{
  "dataset": "fractals drawn by 1,000 iterated function systems, in grey",
  "train_examples": 295000,
  "horizontal_flip": false,
  "logit_normal_time": true,
  "head_dim": 32,
  "layers": 6,
  "positions": "rope",
  "learning_rate": 0.0012,
  "eps": 1e-08,
  "cautious_weight_decay": true,
  "max_steps": 29400,
  "batch_size": 256,
  "final_lr_fraction": 0,
  "warmup_steps": 2940
}
Rows from block 2 of a small image flow-matching model, named by matrix and row number. Rows with one number belong to one neuron. Each number is 50 + 10 x the weight over its row's rms, rounded and kept within 0 to 99. All counts start at 0.
After each neuron's rows are labels from the 100 images, of 14848 (inputs lightly noised), where the neuron reaches its highest value: "responds to" is what is common among them; "patch colour" is the nearest of a few named colours to the mean colour under the peak. Only what is clearly more common there than usual is listed. The data: fractals drawn by 1,000 iterated function systems, in grey.
# fc1: MLP up (model.blocks.2.mlp.fc1.weight, 1536x256), inputs 128-255
# fc2: MLP down (model.blocks.2.mlp.fc2.weight, 256x1536, transposed), outputs 128-255

fc1.426:40 46 50 56 62 56 56 40 53 44 57 61 35 40 59 39 37 42 57 43 47 36 37 65 51 38 49 47 35 53 51 56 30 45 49 51 60 52 36 45 49 46 53 33 42 45 51 47 43 44 53 57 33 46 60 61 63 62 52 64 73 65 79 61 35 52 53 74 50 41 62 31 49 44 48 42 45 56 53 40 53 38 46 48 53 43 53 26 50 71 38 66 55 58 38 27 48 71 55 49 54 61 62 58 52 45 44 44 40 50 40 41 46 55 53 41 51 45 36 58 38 48 49 54 52 47 38 49
fc2.426:54 48 16 42 53 47 53 40 50 53 45 51 47 56 38 60 54 50 57 54 57 51 54 58 49 29 60 67 55 48 60 46 68 56 71 54 55 52 45 51 52 37 32 63 56 46 44 48 55 44 34 64 39 35 36 37 55 57 49 46 44 56 15 45 46 40 44 51 46 46 60 41 49 49 57 81 48 38 40 58 53 54 52 81 59 36 73 45 56 48 54 38 62 57 54 42 62 54 47 50 51 49 52 58 47 41 59 45 45 49 49 50 40 39 52 59 45 63 70 46 38 56 52 44 50 39 49 38
responds to: sparse; two maps; dark on light
patch colour: white

fc1.527:63 59 31 47 67 47 60 48 50 68 37 58 39 29 53 70 58 44 57 49 48 50 64 41 59 56 68 57 66 48 53 39 61 59 70 39 58 39 60 43 45 37 65 33 59 62 54 38 46 72 45 65 64 43 50 52 60 60 45 42 43 55 34 59 43 63 47 52 60 57 50 47 44 45 48 51 36 49 41 69 57 50 38 33 42 45 45 40 48 57 44 60 50 50 52 50 55 47 63 49 48 59 51 37 49 58 59 47 56 37 59 52 52 34 44 48 53 20 65 44 54 52 46 49 58 40 66 55
fc2.527:50 53 56 60 49 57 64 58 68 38 43 49 46 45 52 44 25 55 48 54 61 54 40 33 52 41 26 55 44 41 63 61 48 58 68 49 51 47 37 41 56 68 48 57 52 49 52 37 48 46 58 67 59 62 44 47 51 36 52 49 47 69 45 51 43 53 57 61 65 57 51 50 38 43 38 52 50 50 41 38 51 43 55 46 30 47 42 50 51 69 44 40 40 43 48 29 66 43 35 58 44 69 50 42 46 51 31 43 49 51 60 31 27 42 42 52 56 47 56 46 53 68 54 40 43 64 53 37
responds to: dense
patch colour: grey

fc1.524:49 52 47 56 69 65 52 64 48 45 38 42 74 58 53 50 51 47 57 53 35 41 45 34 38 54 49 39 62 60 34 63 48 57 56 50 54 55 41 47 58 70 50 43 56 47 54 49 72 53 55 55 54 40 52 54 55 64 56 50 59 49 40 39 35 53 46 43 49 54 53 77 51 52 44 43 65 67 52 55 38 39 51 50 46 49 48 71 53 33 56 69 30 32 35 53 54 43 51 45 45 37 45 34 38 53 54 60 46 49 38 50 48 65 60 46 48 66 49 59 64 75 34 38 52 46 77 68
fc2.524:55 51 56 49 52 40 72 62 57 59 43 50 48 54 46 32 66 42 73 63 44 53 53 79 64 64 43 40 43 43 56 51 57 70 62 38 46 48 54 48 41 49 52 54 53 53 52 37 38 41 57 65 56 52 49 66 46 32 62 50 53 56 63 50 38 47 48 42 52 50 40 51 57 52 40 54 42 69 63 46 47 51 47 60 61 51 41 64 63 39 55 52 51 48 64 59 52 56 42 30 40 37 57 38 45 51 63 64 58 50 62 41 52 56 58 35 50 59 50 67 60 81 43 55 43 45 34 54
responds to: sparse; two maps
patch colour: black

fc1.114:55 48 47 49 48 62 39 67 56 56 59 54 48 46 24 49 29 53 70 46 50 64 40 66 48 45 64 44 34 66 66 66 54 42 47 43 57 61 54 46 34 56 58 42 51 47 62 38 59 48 41 48 30 58 50 50 41 47 58 57 45 56 56 44 66 46 56 42 57 52 43 43 59 41 56 63 61 42 51 44 55 57 57 51 62 54 66 54 42 53 72 48 38 50 77 46 68 59 50 49 54 46 47 37 44 36 53 59 49 38 44 59 40 30 36 39 32 57 39 40 60 52 58 25 40 52 37 49
fc2.114:43 37 40 36 68 47 47 43 43 41 54 44 42 51 67 57 49 49 45 64 53 54 50 38 45 56 57 47 60 60 63 45 43 60 49 61 42 30 48 64 48 46 48 50 46 56 61 33 38 51 50 28 50 41 52 43 50 50 29 54 60 57 53 59 46 63 50 63 61 41 53 49 38 53 56 52 47 44 34 40 38 42 39 51 47 43 57 35 57 40 44 25 67 31 57 44 48 57 65 54 49 69 51 35 30 63 56 35 59 64 58 47 42 39 30 49 38 41 65 40 47 33 75 55 54 36 41 49
responds to: sparse; two maps
patch colour: black

fc1.167:43 51 54 53 58 41 53 47 58 47 54 47 57 54 59 50 43 41 41 59 50 70 59 53 49 29 67 52 52 45 52 47 55 47 45 49 39 35 31 61 58 45 45 28 51 49 40 41 36 52 50 37 42 51 62 62 34 46 66 33 58 44 58 39 44 53 54 65 40 33 62 62 48 67 56 50 39 42 37 61 39 42 47 48 51 60 54 40 63 66 52 37 56 44 27 69 45 53 49 46 54 52 41 49 57 44 50 43 38 60 42 48 49 62 46 59 38 52 36 32 65 39 48 55 53 39 44 76
fc2.167:63 41 45 63 46 55 42 55 31 40 60 54 59 45 52 45 38 52 35 46 57 38 40 60 52 53 33 51 68 58 51 40 60 39 60 54 52 39 47 43 36 26 38 48 45 36 49 44 53 45 57 50 59 54 60 57 62 44 50 35 50 36 48 27 44 43 32 41 46 53 53 44 31 48 51 42 58 52 53 32 56 43 49 36 30 60 67 38 52 57 33 63 39 54 51 52 47 47 55 66 33 62 43 49 54 46 51 48 60 54 58 44 52 55 56 48 51 44 61 54 43 46 54 51 57 61 71 50
responds to: two maps; sparse
patch colour: black

fc1.53:44 42 61 48 34 46 59 29 39 56 57 48 36 53 49 51 37 53 36 56 60 65 59 37 42 64 51 58 57 29 47 51 61 50 49 30 48 53 50 47 56 48 59 47 56 53 60 51 53 31 58 64 54 45 42 59 44 45 38 62 59 62 45 44 52 50 53 66 41 34 50 35 57 52 74 50 59 33 80 51 39 49 46 57 40 53 61 50 57 59 48 58 46 52 30 56 41 41 82 45 54 44 38 63 51 51 56 57 46 66 45 44 60 52 58 57 42 57 61 62 55 42 59 52 65 65 60 51
fc2.53:45 48 48 72 42 62 52 48 52 52 49 45 52 40 46 52 56 58 51 54 55 60 42 74 50 66 50 46 59 28 54 42 50 57 41 61 48 50 68 48 45 57 40 27 37 40 52 64 57 58 45 49 55 56 88 56 61 47 47 32 50 55 56 60 54 60 55 47 46 63 60 67 48 38 86 58 36 41 62 80 59 71 41 54 45 48 59 53 44 59 54 47 63 35 56 32 54 52 48 51 46 42 36 40 42 56 43 51 40 48 52 54 53 67 53 62 62 53 69 43 53 49 45 54 52 55 56 57
responds to: dense
patch colour: grey

fc1.122:50 41 58 47 49 54 53 67 65 35 45 42 50 42 74 39 44 63 56 33 43 49 54 44 33 59 57 26 30 42 65 49 53 37 49 58 39 56 38 37 39 50 50 41 53 45 47 38 51 56 59 43 30 39 36 36 54 47 50 36 65 50 38 53 56 55 54 57 43 41 43 37 54 55 34 51 55 51 40 42 54 42 48 58 45 53 44 52 39 43 37 38 40 44 58 33 57 57 50 43 32 53 71 43 59 51 50 40 52 47 48 60 57 63 55 60 56 41 60 32 46 52 57 60 67 53 58 61
fc2.122:48 47 44 55 36 43 44 26 50 60 43 52 44 45 41 41 71 46 61 29 48 52 42 57 36 55 48 63 49 41 47 40 64 46 34 42 42 66 57 46 38 55 52 51 63 66 49 39 41 56 44 72 22 35 59 49 36 36 54 55 40 62 48 45 61 49 78 54 64 74 34 55 45 49 57 24 35 50 51 45 69 38 25 45 41 50 56 53 54 49 42 44 59 50 62 53 49 49 55 65 55 28 44 49 58 58 46 53 42 57 44 56 38 37 44 54 39 42 48 71 60 56 58 45 53 51 55 32
responds to: sparse; two maps
patch colour: black

fc1.318:32 54 56 65 41 64 46 48 62 59 48 60 34 52 31 52 38 62 47 43 59 44 55 47 75 42 53 58 35 27 47 48 52 77 55 69 49 69 40 36 40 53 34 38 59 38 47 46 45 45 43 45 67 44 46 47 47 56 56 50 51 42 38 52 45 56 42 50 46 56 54 56 36 39 49 54 61 44 44 48 52 47 42 33 44 43 46 36 56 46 37 52 38 43 41 46 50 43 58 36 37 53 54 49 68 51 42 47 42 61 59 17 44 51 71 60 55 53 36 52 72 54 36 55 54 56 56 46
fc2.318:38 57 47 35 52 67 56 59 56 34 43 53 65 45 59 42 38 23 52 50 69 16 39 48 54 43 42 30 62 56 51 50 32 71 64 68 60 32 56 53 38 45 67 45 26 51 56 51 67 57 55 69 53 40 56 20 70 52 49 46 59 74 61 50 47 59 64 47 61 40 61 48 31 46 44 62 48 55 46 56 44 43 65 52 44 58 44 56 52 53 55 55 44 60 41 58 45 54 43 44 54 56 48 35 45 55 49 46 51 59 53 50 52 41 64 46 38 64 51 57 39 42 42 56 59 43 56 56
responds to: dense
patch colour: black

fc1.352:41 39 37 34 61 40 51 51 58 47 39 65 44 62 62 53 46 61 46 56 59 53 45 61 65 45 41 45 49 44 51 66 64 49 30 56 41 58 45 43 44 48 52 50 50 44 52 50 42 69 43 62 53 43 37 57 34 52 49 36 65 62 61 37 37 62 43 47 29 58 51 58 33 54 43 46 40 56 29 63 52 44 45 46 63 62 47 51 51 48 29 49 49 59 62 59 45 53 64 68 42 47 46 63 46 54 51 46 52 49 54 57 46 49 41 47 42 47 51 33 64 52 37 37 50 48 53 44
fc2.352:56 59 46 43 57 52 30 55 67 57 48 62 63 49 40 52 62 67 69 43 45 54 55 57 62 56 60 56 50 49 66 48 66 54 62 46 45 48 49 30 56 57 37 49 47 47 73 44 64 34 54 40 47 39 48 46 45 42 56 62 25 43 60 44 67 73 57 44 48 60 48 56 66 50 47 66 52 40 73 51 49 44 55 33 63 41 45 52 49 57 64 65 54 59 54 48 51 32 39 60 61 51 61 61 59 48 65 44 41 36 52 63 43 33 48 59 40 38 43 60 59 41 67 50 37 61 47 55
responds to: dense
patch colour: black

fc1.362:49 56 35 65 54 47 33 41 52 47 45 49 47 36 52 46 66 64 49 61 51 57 58 55 52 45 23 43 59 55 45 55 34 52 62 55 55 57 39 64 58 46 47 52 66 61 47 52 47 32 48 33 38 63 49 56 44 47 48 37 47 36 53 63 45 62 48 45 64 51 57 42 50 45 55 64 50 43 35 61 50 57 37 44 56 49 56 46 45 59 44 45 38 70 41 18 60 46 35 30 51 47 44 59 50 62 45 61 57 42 63 52 60 75 49 56 57 56 37 49 62 49 45 66 72 26 56 21
fc2.362:49 39 44 37 55 35 60 72 36 53 53 56 55 19 53 50 52 63 61 49 54 52 57 49 70 42 61 55 47 68 57 41 57 35 61 50 52 42 42 72 61 53 49 50 24 50 50 54 42 51 53 47 33 42 57 61 36 55 48 56 42 57 46 64 64 49 33 59 30 45 58 55 44 56 46 38 45 47 45 51 39 59 51 34 40 55 48 48 51 52 60 57 56 35 47 37 46 50 45 40 46 48 71 54 56 55 46 56 57 54 50 61 48 50 47 69 45 48 32 57 53 39 45 60 68 49 48 23
responds to: dark on light; two maps; sparse
patch colour: white

fc1.711:48 44 55 28 34 59 59 40 41 40 38 37 56 52 47 37 65 54 36 48 49 65 54 43 51 65 47 42 49 58 57 34 50 52 49 46 49 45 43 50 53 46 57 49 54 57 48 51 57 65 40 45 54 53 59 40 36 35 52 46 42 44 31 36 53 42 60 47 47 42 58 50 51 45 48 52 65 54 44 50 67 66 56 39 54 29 58 37 36 57 52 54 55 58 57 49 55 54 53 57 40 45 37 56 46 59 42 49 39 25 53 48 69 37 58 56 49 32 49 52 47 34 57 38 28 62 44 33
fc2.711:54 37 57 62 47 41 54 49 59 40 37 73 60 43 58 41 45 69 54 50 61 46 40 44 47 40 40 52 49 37 83 40 64 56 64 50 45 36 49 68 35 36 70 51 75 67 54 57 55 50 57 47 43 46 46 48 48 47 42 56 62 71 46 67 51 61 46 57 31 53 64 52 29 64 58 49 51 42 58 49 36 54 58 49 57 45 29 56 42 27 38 57 69 47 50 57 36 34 34 41 49 55 52 59 43 53 61 61 60 44 50 57 42 57 40 53 48 53 61 44 41 47 47 56 53 38 47 34
responds to: dark on light
patch colour: white

fc1.564:39 45 45 24 45 60 37 41 43 37 52 46 53 51 68 24 70 54 42 32 46 49 47 41 57 23 54 55 53 53 64 52 63 66 57 47 38 49 49 37 50 46 55 52 40 46 59 50 50 19 27 34 55 39 36 38 30 56 45 43 35 56 57 40 48 44 49 56 51 36 37 52 39 55 49 66 40 31 44 42 53 27 40 39 45 68 46 73 60 26 47 56 46 52 37 58 52 50 43 39 36 43 62 49 66 38 60 45 49 57 49 48 51 60 41 34 52 55 43 43 61 64 44 60 62 53 55 41
fc2.564:50 51 27 62 37 46 25 42 54 56 52 64 53 33 34 49 67 24 66 48 45 57 50 52 55 58 35 50 63 54 55 68 63 53 46 51 47 64 64 49 58 39 45 45 44 29 54 51 45 51 42 53 50 43 61 40 46 32 39 46 45 44 56 38 34 41 51 30 55 57 61 48 72 28 51 53 61 51 31 66 56 59 66 42 40 43 54 68 44 50 43 57 34 60 49 54 32 49 57 46 53 56 46 38 58 54 54 41 49 48 52 50 65 57 47 38 39 49 47 45 55 43 53 45 47 57 57 48
responds to: two maps; sparse
patch colour: black

fc1.666:59 48 49 56 56 55 37 46 61 35 51 31 54 59 40 48 60 64 46 40 49 35 48 47 68 37 51 31 42 45 55 53 49 60 37 52 52 36 35 62 50 41 56 56 45 42 34 50 47 34 47 48 59 53 63 42 36 46 68 50 42 39 51 47 30 51 62 24 52 45 43 58 52 74 56 51 39 53 30 37 56 49 55 55 59 24 55 35 51 54 50 53 52 43 67 40 54 57 54 50 56 52 43 49 56 47 55 62 40 61 40 38 78 39 49 37 45 46 37 70 51 44 51 51 61 64 62 61
fc2.666:60 46 46 46 63 39 39 57 69 59 49 34 47 56 58 60 35 58 54 50 52 45 47 56 53 48 37 44 63 54 35 66 54 60 50 43 37 43 36 35 43 45 73 49 69 59 54 55 56 64 43 57 42 53 73 30 41 80 68 49 47 64 62 49 60 45 47 36 49 25 41 56 63 39 34 53 57 33 62 51 32 53 64 49 33 56 70 46 43 47 62 47 48 62 49 39 68 56 48 41 37 37 43 53 50 43 43 59 62 33 54 56 34 63 45 33 47 47 41 51 54 34 60 55 47 65 48 49
responds to: dark on light; sparse; two maps
patch colour: white

fc1.199:45 42 49 48 54 65 38 42 55 50 31 42 35 45 61 33 47 70 58 59 65 55 67 33 38 46 45 41 30 83 39 61 48 35 49 54 53 38 53 58 59 50 42 45 55 54 54 58 40 51 32 69 48 46 44 49 61 50 73 44 55 40 34 64 54 54 51 30 36 54 61 59 45 49 40 55 33 48 48 48 48 43 44 46 41 42 43 45 58 60 55 54 37 50 45 60 51 29 42 44 53 39 26 74 52 43 41 54 43 35 51 42 27 28 43 66 52 48 62 38 50 58 51 42 52 60 51 54
fc2.199:73 64 48 37 31 48 45 55 45 60 38 39 57 44 48 62 54 42 77 60 28 29 43 46 47 50 39 28 34 37 41 65 60 59 52 30 40 52 54 43 55 57 35 46 58 44 46 52 53 52 43 50 32 61 52 55 58 61 66 44 51 61 48 61 48 56 37 62 43 49 55 54 40 36 40 68 53 44 36 56 43 51 40 50 65 58 51 45 59 57 61 49 59 50 63 41 48 57 57 60 56 36 59 53 62 57 41 45 61 38 36 54 58 29 53 56 39 50 54 39 40 34 57 65 53 29 37 35
responds to: dark on light
patch colour: grey

fc1.140:49 52 42 63 45 51 53 55 37 59 52 56 52 60 66 61 22 55 51 54 57 33 48 47 43 52 57 54 47 58 47 37 72 45 44 43 30 41 64 63 60 72 39 58 54 52 36 56 49 58 54 23 52 36 51 54 36 39 57 32 56 36 65 72 40 73 43 56 44 39 54 48 49 58 45 80 41 53 60 46 48 46 74 45 55 44 57 64 55 42 36 45 43 50 62 63 39 31 36 42 59 48 56 55 45 61 53 66 68 28 49 50 63 24 65 57 43 44 50 55 49 40 61 60 49 58 56 56
fc2.140:53 50 70 38 46 60 48 41 36 48 50 51 53 75 32 60 43 37 61 40 44 46 53 62 44 38 52 50 49 55 75 54 52 68 41 54 51 57 50 41 70 52 74 65 66 35 57 41 56 30 43 74 54 42 42 48 48 48 41 52 50 47 63 34 33 54 42 51 51 31 58 52 65 45 46 59 55 49 54 37 56 43 56 56 45 46 47 62 62 51 59 43 58 50 42 39 56 44 53 47 49 71 39 49 45 48 53 44 55 62 50 66 54 34 40 49 56 75 41 43 60 26 22 62 41 36 77 56
responds to: sparse; two maps
patch colour: grey

fc1.460:57 55 56 50 55 52 47 40 52 71 45 54 45 44 70 40 52 51 48 64 56 53 54 26 43 40 48 48 56 35 65 45 64 63 68 59 54 54 37 61 47 49 48 51 48 66 45 63 41 36 50 52 61 53 59 48 53 58 38 52 35 52 38 52 42 43 62 38 51 51 39 35 49 33 59 69 65 68 72 62 50 59 58 65 64 58 43 68 32 50 48 62 44 37 56 53 34 46 51 60 37 54 56 66 41 52 67 38 56 70 51 48 42 30 44 40 66 35 56 34 54 44 56 50 41 37 54 40
fc2.460:51 48 43 47 45 35 41 46 58 44 52 56 46 52 44 46 42 57 65 44 48 62 43 61 64 53 46 61 23 44 62 65 50 51 63 51 53 55 41 54 60 55 55 67 57 64 46 52 34 56 33 51 54 37 45 44 39 61 43 42 40 20 51 51 49 43 48 52 58 50 38 54 40 44 80 35 34 69 45 55 35 66 69 48 30 65 45 39 37 48 46 71 72 29 56 64 34 47 56 34 49 53 50 37 53 49 56 65 58 43 56 50 51 35 56 30 45 42 42 56 56 59 54 50 51 58 56 53
responds to: dark on light
patch colour: white

fc1.83:50 62 74 54 58 49 45 66 44 70 51 62 42 42 54 43 38 52 59 34 55 67 71 58 57 40 55 52 52 50 39 40 57 52 52 37 49 48 38 56 61 50 47 58 45 38 45 53 58 48 73 65 34 60 43 65 48 55 61 61 58 34 44 63 52 48 42 47 53 57 49 61 38 49 39 46 40 59 49 51 41 57 61 50 52 52 51 55 34 56 60 53 21 41 67 58 31 56 60 66 37 51 46 50 42 41 54 48 47 48 59 62 47 53 39 62 58 51 49 48 50 46 40 52 52 28 38 41
fc2.83:53 37 42 49 54 53 41 42 62 47 63 43 56 49 51 55 52 66 56 55 69 33 47 58 56 38 55 40 36 41 37 81 63 54 47 61 44 42 49 29 36 50 49 66 55 59 50 45 52 32 45 54 57 44 49 46 76 39 60 51 73 52 61 43 53 64 41 51 62 62 47 50 52 54 44 49 62 65 37 59 52 47 53 50 34 64 64 32 47 53 58 71 67 57 42 54 47 42 31 54 41 78 38 39 48 37 59 44 50 30 44 66 39 59 53 45 57 45 43 43 49 47 37 75 65 61 58 45
responds to: sparse; two maps
patch colour: black

fc1.48:47 67 60 46 43 58 43 36 49 39 41 50 48 42 42 33 44 52 58 56 41 50 52 30 67 55 36 40 41 47 57 33 68 48 33 62 42 42 52 54 69 51 49 33 44 39 55 44 51 63 32 49 43 26 56 29 57 48 59 54 35 42 62 53 56 36 48 60 31 49 37 45 44 50 44 51 40 46 57 52 53 65 54 46 52 58 51 46 33 58 42 71 53 58 41 42 52 57 50 44 60 39 35 53 40 52 60 40 68 65 31 53 56 57 35 31 52 52 28 66 40 60 54 59 50 52 50 52
fc2.48:63 47 51 49 58 58 38 70 52 68 46 66 66 33 37 60 45 52 44 56 31 60 42 45 45 60 50 55 58 55 35 46 47 68 57 45 42 65 56 51 47 51 42 51 56 55 44 38 45 45 31 48 30 59 53 49 49 64 60 45 57 51 53 60 58 43 51 54 48 55 62 70 58 46 39 61 39 69 59 43 51 36 45 35 56 62 46 43 39 59 60 55 36 47 66 45 51 68 33 37 56 42 38 60 72 57 48 46 59 46 51 56 38 41 59 65 49 54 51 47 65 72 59 55 50 39 53 41
responds to: two maps; sparse; dark on light
patch colour: white

fc1.690:33 45 58 53 39 40 58 51 57 55 51 54 50 55 56 38 39 52 42 58 35 39 36 46 65 63 53 58 58 57 40 43 50 52 54 36 45 48 53 45 29 39 78 50 48 78 40 57 59 51 53 53 49 37 69 62 30 39 59 48 53 51 45 55 45 47 64 71 54 54 56 46 63 39 64 40 54 59 51 71 51 37 50 58 60 31 58 31 56 70 64 55 52 60 51 44 51 56 53 51 45 47 52 50 32 39 59 58 39 64 48 55 58 54 48 41 52 53 46 37 55 58 40 54 41 32 46 62
fc2.690:61 24 24 63 47 52 62 37 71 40 42 43 40 54 61 50 55 39 60 50 48 33 41 40 61 43 41 33 51 50 44 50 55 44 53 58 48 60 51 51 52 42 48 49 67 50 50 47 41 44 48 42 34 39 45 39 62 42 44 50 48 53 43 51 53 50 59 65 33 61 45 48 46 57 48 63 55 48 53 45 43 62 65 42 38 57 57 56 62 41 57 41 47 45 50 45 34 64 67 54 51 59 59 61 40 41 54 48 59 51 46 43 70 60 47 60 55 48 48 63 60 61 42 49 47 55 43 68
responds to: two maps; sparse
patch colour: black

fc1.92:45 40 66 48 69 57 46 46 48 46 49 57 52 40 44 49 46 41 62 66 62 37 46 36 53 56 65 47 48 59 47 46 50 53 38 63 50 46 45 28 67 49 52 58 67 44 52 41 47 40 44 32 59 53 64 50 60 48 50 63 45 62 39 39 80 59 36 49 56 46 41 29 71 60 73 45 63 36 49 40 38 57 59 62 60 48 44 54 44 40 48 71 47 53 52 54 45 50 63 60 47 49 60 31 64 32 56 49 47 54 34 38 49 39 66 47 31 52 51 43 55 56 59 41 52 40 35 51
fc2.92:60 57 55 43 52 57 30 38 52 52 36 55 47 49 58 60 53 57 78 41 46 48 49 27 35 56 42 55 42 52 42 73 55 54 36 51 46 61 38 50 51 44 50 63 60 69 34 48 57 40 58 55 49 66 42 59 81 55 56 57 43 59 36 51 49 41 38 62 60 46 35 58 53 53 61 33 39 61 52 29 61 46 63 61 50 57 52 28 39 56 27 47 47 38 40 53 42 72 40 53 35 52 56 59 47 64 52 50 49 64 46 47 52 60 73 52 57 48 58 43 51 49 53 52 53 43 52 21
responds to: two maps; sparse
patch colour: black

fc1.302:62 47 59 57 59 64 46 57 61 56 48 44 38 62 55 54 64 51 46 48 25 48 55 42 57 55 63 49 49 57 53 34 52 46 49 37 38 59 44 51 43 31 40 54 51 33 54 51 43 27 56 55 49 39 53 54 58 54 63 36 44 60 61 50 38 41 42 25 63 49 44 67 36 42 60 48 51 64 57 42 56 48 49 51 35 55 45 42 56 42 48 36 20 50 32 42 55 52 65 47 33 49 44 44 51 70 61 43 51 45 58 54 43 60 70 46 41 68 38 60 44 60 44 46 60 47 39 43
fc2.302:52 46 36 56 46 52 54 32 51 58 40 54 45 45 41 52 34 54 48 40 52 45 38 44 51 39 64 48 35 69 39 55 41 44 43 57 46 57 58 45 63 49 55 38 39 57 48 51 63 37 55 55 45 48 38 52 38 54 70 41 62 56 16 64 48 30 58 40 48 64 46 44 62 60 53 56 43 50 31 52 49 48 33 56 56 52 46 23 51 58 63 55 50 49 28 46 39 40 53 50 50 54 38 46 49 60 59 46 62 35 53 48 46 59 50 66 68 37 44 60 61 59 49 56 42 43 63 55
responds to: sparse; two maps
patch colour: black

fc1.359:50 61 35 56 37 58 34 34 53 57 41 45 45 49 52 46 49 59 42 51 52 50 57 57 24 46 41 67 57 39 45 40 52 55 52 52 28 50 20 49 54 64 43 52 51 50 55 48 24 35 48 41 65 57 42 49 62 59 61 40 55 55 46 53 43 67 43 55 36 58 59 43 50 59 22 36 48 36 40 51 36 64 49 53 37 45 49 33 47 46 48 52 51 39 50 54 49 53 68 41 36 57 55 59 52 34 57 43 43 39 71 67 51 49 34 48 39 44 45 56 52 53 32 35 41 45 38 48
fc2.359:52 48 55 50 45 48 47 64 40 65 48 57 46 50 54 49 59 40 34 46 47 59 49 42 43 49 46 47 58 50 33 58 27 47 65 43 51 53 27 50 42 53 58 55 67 42 60 44 61 41 42 44 57 50 57 54 67 39 43 23 51 59 43 58 56 43 44 56 52 60 40 51 58 64 49 43 37 49 63 31 69 49 36 54 65 39 52 49 57 50 42 46 50 73 56 46 74 35 62 71 61 40 43 56 73 47 44 56 66 36 43 57 32 64 34 51 41 57 56 50 54 61 47 28 56 66 52 49
responds to: two maps; sparse
patch colour: black

fc1.558:49 58 59 57 54 72 43 37 48 53 54 45 66 43 63 64 59 45 44 62 32 46 50 39 32 56 50 37 44 51 49 55 65 30 58 47 37 62 61 45 40 32 60 36 52 44 53 54 54 65 62 58 26 56 53 62 60 52 47 48 55 51 36 56 58 58 37 58 64 56 57 49 69 57 45 37 55 39 49 50 50 59 54 56 63 62 54 28 48 49 47 60 54 69 67 55 58 51 53 38 48 40 39 43 65 39 48 70 54 68 36 50 62 47 41 52 46 53 38 57 55 54 60 42 55 55 43 40
fc2.558:37 50 51 47 57 45 41 57 42 48 54 60 54 49 47 47 49 53 60 44 40 39 53 40 41 42 43 36 53 57 46 64 31 51 48 66 51 54 37 38 48 42 62 74 50 33 46 62 53 56 52 52 46 34 49 55 47 41 52 61 55 41 52 52 52 52 44 77 60 54 53 45 45 46 52 53 49 49 61 31 84 58 48 48 56 43 51 48 52 50 51 51 63 51 55 50 52 61 54 55 65 39 52 50 48 63 69 43 67 48 45 51 15 41 55 50 53 53 21 40 40 42 44 53 49 50 49 44
responds to: two maps
patch colour: black